python train.py --arch="tdnn" --train_examples=26041 --depths=[12] --num_labels=61 --muon_scale="original" --steps=10100 --epochs=148.9
Rows from block 6 of a small multi-label audio tagger, named by matrix and row number. Each number is 128 + 24 x the weight over its row's rms, rounded and kept within 0 to 255. All counts start at 0. Numbers have three digits each. After the name is the row's rms in percent of the matrix's.
After each channel's rows are labels from the 100 clips, of 14848, where the channel reaches its highest value: "peak on" is the class under the peak; "loudest" is the band of the loudest frequency at the time of the peak. Only what is clearly more common there than usual is listed. The data: synthesised sound scenes: up to three everyday sounds over a background.
# conv: width-3 conv (model.blocks.6.conv.weight, 256x256x3, each kernel summed), inputs 128-255

conv.59 107:100142101134105142134151123101175131127115147182152106157102111123147121186118138097133135153076095076159121154102126103125116122126140129128122086137158143101111186141163128087129158092106171165117137112084101126122128075092174114124134141160126130109139118090144128114131118116142147149133105137126132151190118159105115125137149141132127120090161128140158106138120140103134142144123
peak on: laser zap
loudest: 250 to 500 Hz

conv.108 109:156091175122117107150116112156164218145081099113104114122149135147102105118129113105123105104101156179124143092143090114105106142116134173137117141079149126133105103154127136126118155101121124113125104159103154093107146088171116109102099150134140088121162136140126121113141178170074129126082126166146107109128102181103139110175133140117154117141122112115117127166160104131115110096127
peak on: laser zap
loudest: 250 to 500 Hz

conv.69 090:094168167129127136121185117163163144141104112125103136101145131155137132123111129122132097171101131100124086092158101182126098163125149128173122126142160152125139125147131117127147104156095161122118162127134106148131133133117122143130106174128115132109118092125115170115095136107111154154128142094112125155176121111136130130118076099139162149146093149113123165108070125137104112162152
peak on: water drop
loudest: 500 to 1000 Hz

conv.177 101:134142146086124095165143121074132079156114090101154136103098121120139133141143131116108085151125151107124171110136131091124138119142121120109084096117121091081120141113112103131123176135173124134113163117139180130121086124131135153139128100099130137105145116099133162097129117123113070099160115108082145085130106157111143117124123142111121129113153113140116119087145100131145115173109
peak on: zipper; spray hiss
loudest: 4000 to 8000 Hz

conv.191 104:127166088117087104133164102161153156144152122133141138143095098193123077145149116115106123121137139130134134082218112132121112098093184136118123118160150140178086141105146099122119166136132168133149123205140105146141110085119159126125093133129125123165148086116125153092152091116153135131119129116127101115081140164131118127136114134099151119128147117139103115137131112126174133108094
peak on: frog croaking
loudest: 1000 to 2000 Hz

conv.167 096:104107167122116086099130159082147168120124141155108107127112159132172109133139091102144122116136123171130107130139119130123140109119089128122151183175092205128132121140154111176150122132121103126120133158117173114107101151111147129117139131105105108118156121089130128144157121123158152125133116161124119117105101129079165131133110130160137119104137123138136094149134119154120066099150
peak on: frog croaking
loudest: 1000 to 2000 Hz

conv.40 088:165106092130084150072151139099120117120140151159125179157161177106114141132140164137097170141119123092137113120146081124169157124129164116082144133155161150090170125172108144103118150107099126112138168111135106149128135134146153098114157119164105097123130133121189081145118153128112108111132122112127112093172120110121145088115140133159124085155157140107111103098152154124159147129112
peak on: sawing; whoosh
loudest: 2000 to 4000 Hz

conv.243 095:151146152118163117110142143150125135075094114146113134125148139125133057099159144147137148106130135113113122098133107150116078114100129123138110105098127136082159121148126111091138118101100169140135133127141184186091102117089132108144112133125124128115092108125098200120138132065127144104124152125125162160086091082110145129115130127103093150161083109165141109091094167149096131089125
peak on: spray hiss
loudest: 4000 to 8000 Hz

conv.149 102:116119178138122124144111140120101177099082119155117118126111112136116129170106107142174083182086134093169141099167126120079137103120117125137171127101164136154095088111154124086107096146135109115130147120104142136105130178125102144119168125095134128113125108093115096089146119110147132125129128122133096171164103079130155100087130160148101108122119167120087099133159150144100128120091
peak on: meowing; doorbell
loudest: 500 to 1000 Hz

conv.44 098:087099128143092084113125119123115124165113143127148107087141113093134159178114110141103097078147132167088111144155116136126111095193127159146157131124176164159125095105119133146150120133137113123130117137164108126131154174114133147133092138119141106169124147107114151109143111101094124124109168138128138092168104103122093089137129161097078106111150134134121124146138147144127104075128
peak on: siren; hammering
loudest: 500 to 1000 Hz

conv.224 098:102102107110119107138132162108160150106104150111092110115169092152080135101099136118139120145091104145152161146159136109138137170116135135140125151107145100100113122134130151123134154142176153106121171152137119123118118112092169118134121139154096151110150185127126110125096117104166088176132132096112129103123112095139068173127110137168138128117120087178114180123155130125104131152104
peak on: glass breaking
loudest: 4000 to 8000 Hz

conv.223 097:144099157120161136118135116106124104118130109115107132089126110116110132098123108151146158123110120142171129120099166157148096114106127137145138139092149124125118118120142152139146105162141129136129113110191147116093126097198174135116098111125132097121109197142084101168156167141168146111170117130119084112127103095119132132157122094114117125104115151142152115147136102140167124145183
peak on: footsteps
loudest: 250 to 500 Hz

conv.195 099:109084154166129132120114141120126155127104103154170130150108123129101122127075168107141081161119109106108154138127111116124185087147095121166111110117121125142117103118110117173135119126141120127093163150123171088139113153133092143143086148098136087131101139129139096158119118146137193133143103125111132095149117093101131129119129105093142123126150184120094116139159135147110120135137
peak on: bird chirping
loudest: 4000 to 8000 Hz; 2000 to 4000 Hz

conv.226 102:146136144111130121172098133130097154100104110162125100128124155125101120093116135122157101182143141170145139114079125145095154133130108110151139119115144125124123075165135126140139104137142097093136133116082112158090127162124131173124113148188116115078145111141116112149125114123094153156142114173142110114150116085112122114140115255111184117099142124150139122099115171119118089128116
peak on: meowing; siren
loudest: 500 to 1000 Hz

conv.99 097:145118135142155109078113112125116095144144102133157142109120149130091104120158115124126096130112129160147126093132101123127105134126146126155125147129120145108140123133077120130147093157179110140124121109062150117201133124141087158136110095118153158124136155123109108152142124138094123080097088162127116110139103117149084115143142126156131141141128112149128159074201123104168112122124
peak on: footsteps
loudest: 250 to 500 Hz

conv.81 101:126126167106120161124149104117105144093186163144114126100120135123144109138170127141158132132134050131089078098134125135133141166126134120103145134114134113143100149167105127136140096147143141173114120116138167089119108153107136132128151142120106155122130134128148137110149114114147211105098127105137088131146143130115097128145105087126127117110103146173121119118106159099145122144077
peak on: speech
loudest: 250 to 500 Hz

conv.94 091:091149120122125132135110132095188088115105097128148174100130141100119158174113158182142122152138180120210118119125123138117132140168132098149157170117123132115142105105130144131121106124125119160116118109089122157141134155129122112134141094110116161075111121116113185149169173126114113164088110190113112131096140144124161132115095159123100126138149119126094119131147152131120136138122
peak on: meowing
loudest: 1000 to 2000 Hz

conv.159 099:158165107154154154121101120151183108071115119157145156130122115162105091163152164119111136090148148121140116133116178099121134136105149124164178125137141106132116123127098126095134131167178138125107096107135133168122131154154127099093105140154147164150122116113122130169120123116137161159112115162142125110121134164184144154176127115130103142169089120123157132134066131117107110111130
peak on: footsteps
loudest: 250 to 500 Hz

conv.217 098:113092109079113140111155125086136120125157083190126110148093087163109144135119113158135157108130130138140174097158155106137159119138144164148131124088185127168121113155141095139112144158156141115152144117153164150090131120094132179100127112156096109118101136145119124118131111119152134089137108122108151150088097151127110134101129104146134144163120101153158098146151140117149165144105
peak on: church bell; footsteps
loudest: 250 to 500 Hz

conv.1 099:117138126144081127107130109140127130140117136116133133101083104125112142129124111128143123112122169118095158098126104138145157091121121100112134152098120130130122159124162124154109132102112097149112144162136158113119147114101110142136142098111132128132119137102131127152179121142099098090182136099157149150118122188076126121112100116124159102123117132099116088169118129097117117129135
peak on: beeping
loudest: 2000 to 4000 Hz

conv.193 093:137093099144139093129100143117123117141164093139126145123135142124123150107101119125098123146119129138142121094066115127112106096139128118090140079157135131124146126168130138102175113121146139119103107123142165113093076202110133119160099153134140092104126097095137130132112113102092129113170140170136100094120100190115138129114080122090126120126137125112132174159139138120109135111092
peak on: bird chirping; coughing
loudest: 2000 to 4000 Hz

conv.13 098:102114166125122112146135113141121152129085165152134122099082135146125130121099142125103106075128124109141092127105143132145102082103105086152102093119144131103113163105148101105142108133157093116119098113125140139110145114165160115177096147131095114105099141096118091120114128094121115100117128150112127185135119131106136120099163109136126130152169085127189086148178091165150112112125
peak on: bird chirping
loudest: 4000 to 8000 Hz; 2000 to 4000 Hz

conv.53 103:101144075127104145090143152166129104106118099131172133138137117120160104137110154088116144111114117126128091143151133127118126152137139097170105134117174151095116185120109118133134084104162113123134111134179122105151107160158169155127111156124111160135104144086137124099123123139128139153107175124111107126102144121129148102148153113132122108133153130087145153119095110095138145137126
peak on: zipper; car horn
loudest: 4000 to 8000 Hz

conv.213 104:127196107128088111092105098155118101099094141151135173115123133082140154091107135127131091142130106100136181160107106116118088159103159139110134118126115131110092130060109123078134162128155138112143164141082132161110174140113113108144121117101151120089128110111129149123086165131115104186114099103128126111117119149114133119094137106139108114118135120171132207116111109127101162115114
peak on: glass breaking
loudest: 4000 to 8000 Hz

conv.147 102:163100113088139121072119127131125125126148122122118145155109129140153155130134145123140138095105060183113139173102130155122120126147134150137117090126096118183108112106108140135109159066135104131132140128129134169131136131127127098123111155170166132121129101111131142115100123128143130110094144148106066170141132105098129136102112143104114108128130121183121151127143129138093134119124
peak on: siren
loudest: 500 to 1000 Hz

conv.146 099:135160138110103142152124120112106141098156092100161117147138132103144124172099120143151121081118111142143140137115152094135107125142096158101152185122132141153171133110126154168165112102129099135107117158138145119145115109120096113169072093144109112118127123186131131083115112116146129097187120158096167120147135123121099117156124117116092123166152103142094161134122132103114137079178
peak on: barking
loudest: 500 to 1000 Hz

conv.79 097:125118082109110119131133120096140138138162148152145168115163166100108087110135124135120147124080161191126137148109137131133113129127078095151153139110107139105100124143139147139115118146147127108124154093079131126161112120112095131138122107093112116156203153170132142148148109138118146163156112159102169156131130135117135152123131151107132156133125094129087139105106159146158128172149
peak on: beeping
loudest: 2000 to 4000 Hz

conv.203 099:129126125143112104171065117134142160124136118121173118089122122157083103156131101143143127102114121071093140091151068119138125155136147134117130085125116133136135125115163146136176117128099152149117107110122102116122144092149088110133134137161140098132107134131111147104159094104105112101138139110135089128072141178176142122096100142142189127114137178116098104060145166161113105127121
peak on: beeping
loudest: 1000 to 2000 Hz; 2000 to 4000 Hz

conv.211 101:134146134152158102112094105098074117131080177126090113141146142143137147118080149151143150132107130127113141128135108135098084129134127150106090133130131142218143157107188085117108136164115138143102139083095099127130106086118110125143087182141113130081092116103141099123101087129111110140128100150147117117142122134151146143135107120114146110125123114126102160100144120104103123144129
peak on: bird chirping
loudest: 2000 to 4000 Hz

conv.17 104:134110152133136090181142117107091167136131142118112106142145153138080115140131127149131093092101190122103082111127107125144121166124137125102100095155106092139092110110157113134116160106121144126108133118119153119125124109170127171110167121112168174140140141139143121115119121113109089079074103113101107151149128124094118147146089078170093128118112119117115096096130131137109125128063
peak on: crying baby; car horn
loudest: 500 to 1000 Hz; 1000 to 2000 Hz

conv.246 099:159121069118137147122120138104178126104136133102105136134080104159114091121131101082113195133137112084118180138168125130120094117108139142171125109146132132150126140120142154137107126161119138140118122081095136111108142139115146105142126181126105133147111089123126139137158107131154147135094157147125170141145125101160129104113110146089112149153126105148125099096108090152099147143162
peak on: water drop; frog croaking
loudest: 1000 to 2000 Hz

conv.202 103:133157085155078108156160110095120127136116100102103114150132129151120125148146124116105116099107114151171120106174134122127137151161127141143126159154129112118075143145178114153144209128093126111163091115095158152141184111109139129130122126114160117116144106121144133143145093113119168064075123099126101158126162109112139125125107144097110114104134137161179099149123138133100104104139
peak on: whistle; whoosh
loudest: 2000 to 4000 Hz

conv.113 100:130133136132106142137104131182159110121091132153157137127096091103124151106107122169141145137122123153108126108081106153147139102124124153171124146138127146140106078087135141131114125106146092094126169160111108136116147160108110074109109129107115121126142165094180115122107134139119143127166147129126146116120121088147125115086084155153103124084123137153101062132126092107143131138110
peak on: spray hiss
loudest: 4000 to 8000 Hz

conv.208 102:142155141125119138123091146099100128108159089151118168141177102122096110126144125129114104166125116106203133136140097106106170083148137105122145103125139082120100113142106134135120125108121080163124162170134119133161135111162110139164137142092112118053178135098150144115142116124097141139128141123102101166127109115135136122094121131123122137112122159116119098150085161094140114166115
peak on: meowing
loudest: 500 to 1000 Hz

conv.116 097:126148149103126121107127109114199182134112156108091116149142150131152120077093115098118110131107138129114119162127161160105111088121101162166177159082105197158146135096162147139129150135106123129137126142105114133103108083152146128134170139100151139174153115076128131090141083143152123112166147173071141126110151144145107178138151134105116114142118136143097118115131098127118157121149
peak on: siren; doorbell
loudest: 500 to 1000 Hz

conv.187 107:120157122148152109103120128105115129111124127116176101079125136113090124104132130138103123127115109117144158136117083124108153126080110117118120096134134143110110132181124104148121169138103122152164071114167083099156143127130129095123168188116107103108164169102108146120139142112120095084120098128135163172172110099102114134132176126140109091105103098127185121094121122126146107128160
peak on: whistle
loudest: 2000 to 4000 Hz

conv.26 101:095123129154093107148140128092115074120080142135113131156108125153140124127131106118158113084117135161182110155131112141083116091106132098165100148113128167154142128119149134116110136150146157129083123131133104117133137135124137105151095146106139141078185168134130099140163117118099132121096144091111179156170101183094095115123110119098147142130108107155064128156119120113097122121157
peak on: zipper
loudest: 4000 to 8000 Hz

conv.178 099:094134178165173110113112145137110082087106130094118230105095136112123107158141129104143131117147107062115089150145126104148143135130151144126116145167136102113106099106130124119116117138161114153124121115102130071108110115150164125109111087138121119091130146099097132136144111120107177119126134122105138120185113068148097085112130128116120093178147188112120125139131110126146142157131
peak on: footsteps
loudest: 250 to 500 Hz

conv.111 094:116170141135164105149185133144165130148114136110143117121187124129145152141164138121172148134187107121137110145150122140124139157168121095141167130149093129148120137172136105154087144103129104088178126104095132135110117097082118118087141100128130123130118138121119127172144131123145110117111121147167129148149101116113166121142138103100120156117145136114118148130110084160117103098170
peak on: water drop
loudest: 1000 to 2000 Hz

conv.92 104:099108116137148088074170106155160130111159118155132127156160146109153131132110152130148096153142117154099187146100105112130164066090150144177136083115108117107115101138143145120169137129131140132147146102102105114146137097150124100132150121123108121109113129118127157141158115156145137127104063156141100066072131160128116114095110147118120111116133156162110105118128126083119105127109
peak on: coughing
loudest: 2000 to 4000 Hz

conv.9 095:151057104155175110113143149098137126155096136094059108122121159091106139132112163123080106104163133134122125160142106098103179106122128115114156124146136059140109091134159183113117117145132116169121105156113142122126120115124136117109157203134120126099140120106127111133098136141148107090163126152158154146115101100137110081149151126137143126154111155123133133096159151129115144172141
peak on: siren
loudest: 500 to 1000 Hz

conv.70 097:126135148096142148133171121054125150142120093121118103120081095112090127113175111105135125162094115122149182166151072155101133117101100130126146081102114158135112120162128142135103151134134132118131163077135131142099132125139115143153133116110147120182117112101134097112129111128133087113074144101112156124127113132115113096115114187115177173137140176128144121112121123145149116118161
peak on: doorbell
loudest: 500 to 1000 Hz; 2000 to 4000 Hz

conv.125 090:148195129162167088115101123120096174102102151117159148145118121127149104103104111076095084126072121087148121126103177150157094107127128120141078074114143105125099154126120125108081110122149136103118154117078136143134110126111137129102125192124114135116122125114120123126139107133158109136119159096130109142151135130128121140143081104120124114109125123150156130125136094145132134100085
peak on: water drop
loudest: 1000 to 2000 Hz

conv.67 099:113138110095121111105128171139188184100089126135075152089117081114113130111142131118154140160066124145149081103155098101144133129140107137129167122113148098105137100138110104146118131128148117119143121167147137133112135127129164138128139145126113099150120166115098095157097132095143113120113123139123169106112135099127118107120104134113149131130105159108152114139117113133104114110164
peak on: laser zap
loudest: 500 to 1000 Hz; 250 to 500 Hz

conv.142 090:144122131119089105171144064170103128147099129144126132130085133121118148116122152160104139107106137075112132113122118162124153122112108109173140150101159108133163135113171166105109107126131164119120188161123155131096121130117135101126086120084079153127109120158163101121128174167135160115131148087114144079102144114156124105115119160144086134138144157165127084141118126104180167126123
peak on: spray hiss
loudest: 4000 to 8000 Hz

conv.88 103:111124124099168151157148135170110150120158121106134118122082131098122079134138151128150144141157149136155124092098139115082098124115106138103162141100127147125125131108137137133129132166156079105121128132130116125141083150134107126156108113157111147105124115141194105136111081163108153109120104129093124151117112150109139137186091147131141110142142131179106140170119137159136088161126
peak on: speech
loudest: 500 to 1000 Hz; 250 to 500 Hz

conv.169 103:152088121106089105090126132198095165118179132113130138101144153144113096126136144123157156103121134129113173097172127129148130099111140162149115122154100125156142157153135133188098084160097115117164111124122119103113126094113160123134164112138123112160147090143116106087107108119149116160113110139099139155087118112120107129179112135106115140153112147135140089127118120136124152121127
peak on: church bell; spray hiss
loudest: 4000 to 8000 Hz

conv.161 099:130126062096149145113146151119130106126189115108123134141104099167111125102135139113128129158130142165117117126130186105107142139159134128109135100117147123117122146100167098155130133153114102113141094083146138095103113130136157125114142088126118128175141129133119118112175128126122115138151147115121110111123116100105135126209107129154161097134095160077122088124102118104144136103131
peak on: doorbell; beeping
loudest: 500 to 1000 Hz; 2000 to 4000 Hz

conv.218 099:144130099131133159083082136098097146116150129155115121092137126148095137113133128103114149123143121132126127109162130130137123087121189186146128107132130122084126143092122122153105097103144114085103093107100103127141100174139159150145129086133123128197102134099138127105096116149166159139097121097131132099133115136107088112163141091096137127144137120109130119137124089171165151094191
peak on: barking
loudest: 500 to 1000 Hz

conv.228 090:131151133131097116135079133110125103148114121146148094104126162140154171145133122098136122130122112149088090112096119117126130092142121116122108150170117159142176121076166155109110111081104073162112127068104126119127158111158177150171088135145136103127111144129129131078128144089111127114160137160110075114137124173117152138107123098149187113151106133125071168159161139145112135115141
peak on: bird chirping
loudest: 2000 to 4000 Hz

conv.164 101:100132121118152167186119103106099152123121111158141151153149103137135120114101131142082140107129155102110141131116106100148097086132099135135135094103167108118135091143137163131107126077176139113118124105137123127136148129163106123152167152114118119133164119122121107107111145103165129135150128089090126137120142097134158110134135065137137136103146128114120146160103162134100160124133
peak on: crying baby
loudest: 500 to 1000 Hz

conv.96 096:135117086112156169120115075153146108114133134114134160138130129138145155129095111198137111180142132123134112144112153192131089146132168182102101129089097111124110138104124147094131104119135138114111099118149146114208088143150097084150142121130142175124141138153105109134127140125150141142107115145112161154141163082111132149100106111139132118093109169102174111110175155146143094113159
peak on: beeping; howling
loudest: 1000 to 2000 Hz; 250 to 500 Hz

conv.242 108:119099165121097130156108147095120113154140082137118115131122115109107146134153131108145120182130163157180097134112093102160098167132134149134165120103121121113135113110137101133128139104159135118133136140149134125093086106098097165096112160113139108125133128109124139098171134143068125097125114107165116160155165096133133171151135215109155097112133116126115171142157128127139103138122
peak on: meowing; footsteps
loudest: 500 to 1000 Hz

conv.236 094:152133090130092086164162142129128100111128111112111104134150125135130118077119110144156140164121094061116147135108117116139126103151131124102107086088148123120178102122147149125120095156125130126150123061135174157147093137129103087117140136091151137126089163128099139126157126103106111133088125115109132135132153119142121158118127099120168152150105136141167142121148166148113114113083
peak on: beeping
loudest: 1000 to 2000 Hz

conv.86 105:154110148101097123130124146135132132158159141139139145141106079147151139107131136124144167124148100126134084141161127109109152123094136111148097152139151081119148133165170152125127139116127138097106114105110122088172137136148142099125078099152108091119158120109122142153095084128087132141187143113124114146164088067146127134122121121158101146128098121117115114097162127134123124106116
peak on: sawing
loudest: 1000 to 2000 Hz

conv.172 094:104113113105106114116117119101130131135167134130145161132099169126106140132146130110108137116105126098123099119157133121122137059108113124096108113119153086118073129098135150160126111113139163104085148080126131089149144116128117107186187124095141122158136115095141155118115116089168094090140145142128148062119133142103094112110098137149102150124130120117118109152152143100120153129144
peak on: coughing; frog croaking
loudest: 2000 to 4000 Hz; 1000 to 2000 Hz

conv.240 092:140119126127140099102107121095139117133109109148109154131164136135114132105135141113124135140139127136094085154116100125165145120131148146115116117135155123104129079186127104115096085078175122132133097102122137119137136104124087122150135121114145151160155166133144148127200113172102071132138101136104115103137126107155180154200108102104189101158126116126131118100106155167133114112103
peak on: beeping
loudest: 1000 to 2000 Hz

conv.18 105:127152088136145145077156105148093159147140110139170162152082139157136123143145150147145114129133113110143134121101120185154119106104129141133129105182101112118129107123121087127099110104150080130139164143152123147126103143123126107110145167157118132092141127124124099153192125120089135106133136093115120112104123109138128109080102143147101127120143145165148107108110136120120130101167
peak on: water drop
loudest: 1000 to 2000 Hz

conv.132 095:144163156117154134112097131132135124129094128099127136173112139134128220107111095137113133132106146096141083093144119122138175119125144142093087157135136142097100102139091139127144146126074099126113145121129169141122187135145123125110108117121141133113110125092165160097082124137124108142138122147086103103123128104130138147147128111170087075129166151122143103144120137131150114105099
peak on: sawing
loudest: 2000 to 4000 Hz

conv.110 093:115153120170120097154086127154094119146145144144115087107153161110113105147123142130112116140119148119179158145168109111140143146146178167142160125106112115119144146133109118133137159133164140122096108094134137113137105131168084181134132112120125080131110148089105155137121147112153121157103108172158131126153168146133099145157145153115109120144114138123128148148124159088150160110110
peak on: glass breaking
loudest: 4000 to 8000 Hz

conv.196 093:151137138093110128135115166122129137150128179089103124138128127104149160134136141153128143128190101119120061087188108108132147141120144144148119111157129134136160138137098072116096173106104157119140115117137127111090097143107125111118192133122145109167134101136164130136094155143113121090096132128151107137148127114107126150124115094121135147158101141110115138147185163134100177154165
peak on: frog croaking
loudest: 1000 to 2000 Hz

conv.166 102:139112123140172184112074150101092110173131131139100122103116123060113118130092129141118137105142120153101205127157080164139133134131170127128122156135169111089135149139142142133131197132156118130110146130135147104122134141160135118096136102121160159107090116141135136136125128140174141116127111120154124118119157152113083100134118120132140109101132119170059140124136148111125140149088
peak on: zipper
loudest: 4000 to 8000 Hz

conv.220 101:164060133130181150157110107116165112102130131145137104176134119086118159146106123124137094120116138125109130171117120100160122132107128151098136132121133118124120140151148154154148124120112130142123086162103097097109111159062092152129120154132155142135152095139118134132105161150124135149104101106111109130149106115105121120156135124100125143126097147095131146110131074072124072136141
peak on: laser zap
loudest: 250 to 500 Hz

conv.58 096:086113149150173128138121151124098137125133142161138144083148135104104152135114081112109152099131155132140128134116139118137135135152108106133131150107132123130065136109122114114178192100132119155135144132145123187114159114077156130146097148133117094114123155127153141153136172146121115137184098087132105115116104098134155113130133131136111157124104102134182114138122108135159122101090
peak on: church bell
loudest: 250 to 500 Hz

conv.106 109:062078122115083127164133102111135122144139158096127120141099132122087124160120128108136129097113151141134112136107121100132095116097143131103155139149125145132123202146107137155093125111115170100096083144112146122120108113112121117110119148143167183125116147153119141108110122109106117144135134104104095085127160126193101122141119112091070095126149091124161179108141098080137103142133
peak on: coin spinning
loudest: 4000 to 8000 Hz; 2000 to 4000 Hz

conv.127 098:107108147128098173119142131137136112140155115167106130161132152129132145151142148110099166146173103101105108081159116096108172121111101103104126146162147139141102145162146117143133087108132118144115146113130124153074136208128124105159100127127133148175117120141185121152114107136125110102163130123119158128145167108154140178157129096149121077115165118110145100168101113125111131130140
peak on: frog croaking; creak
loudest: 1000 to 2000 Hz

conv.119 089:133132144158160131119102097157128112131107098114103086104111119114114079116144133142172096096116128093098111113103086148142129128135138128168126125100104144083160137127132140151108149120127108111131151077146149139111067074093161110119151155089102124119107082137114157151164131096114127143137123092098141125107115127073127160164126122118152133154121120129099153128113199115126142116126
peak on: beeping; melody
loudest: 1000 to 2000 Hz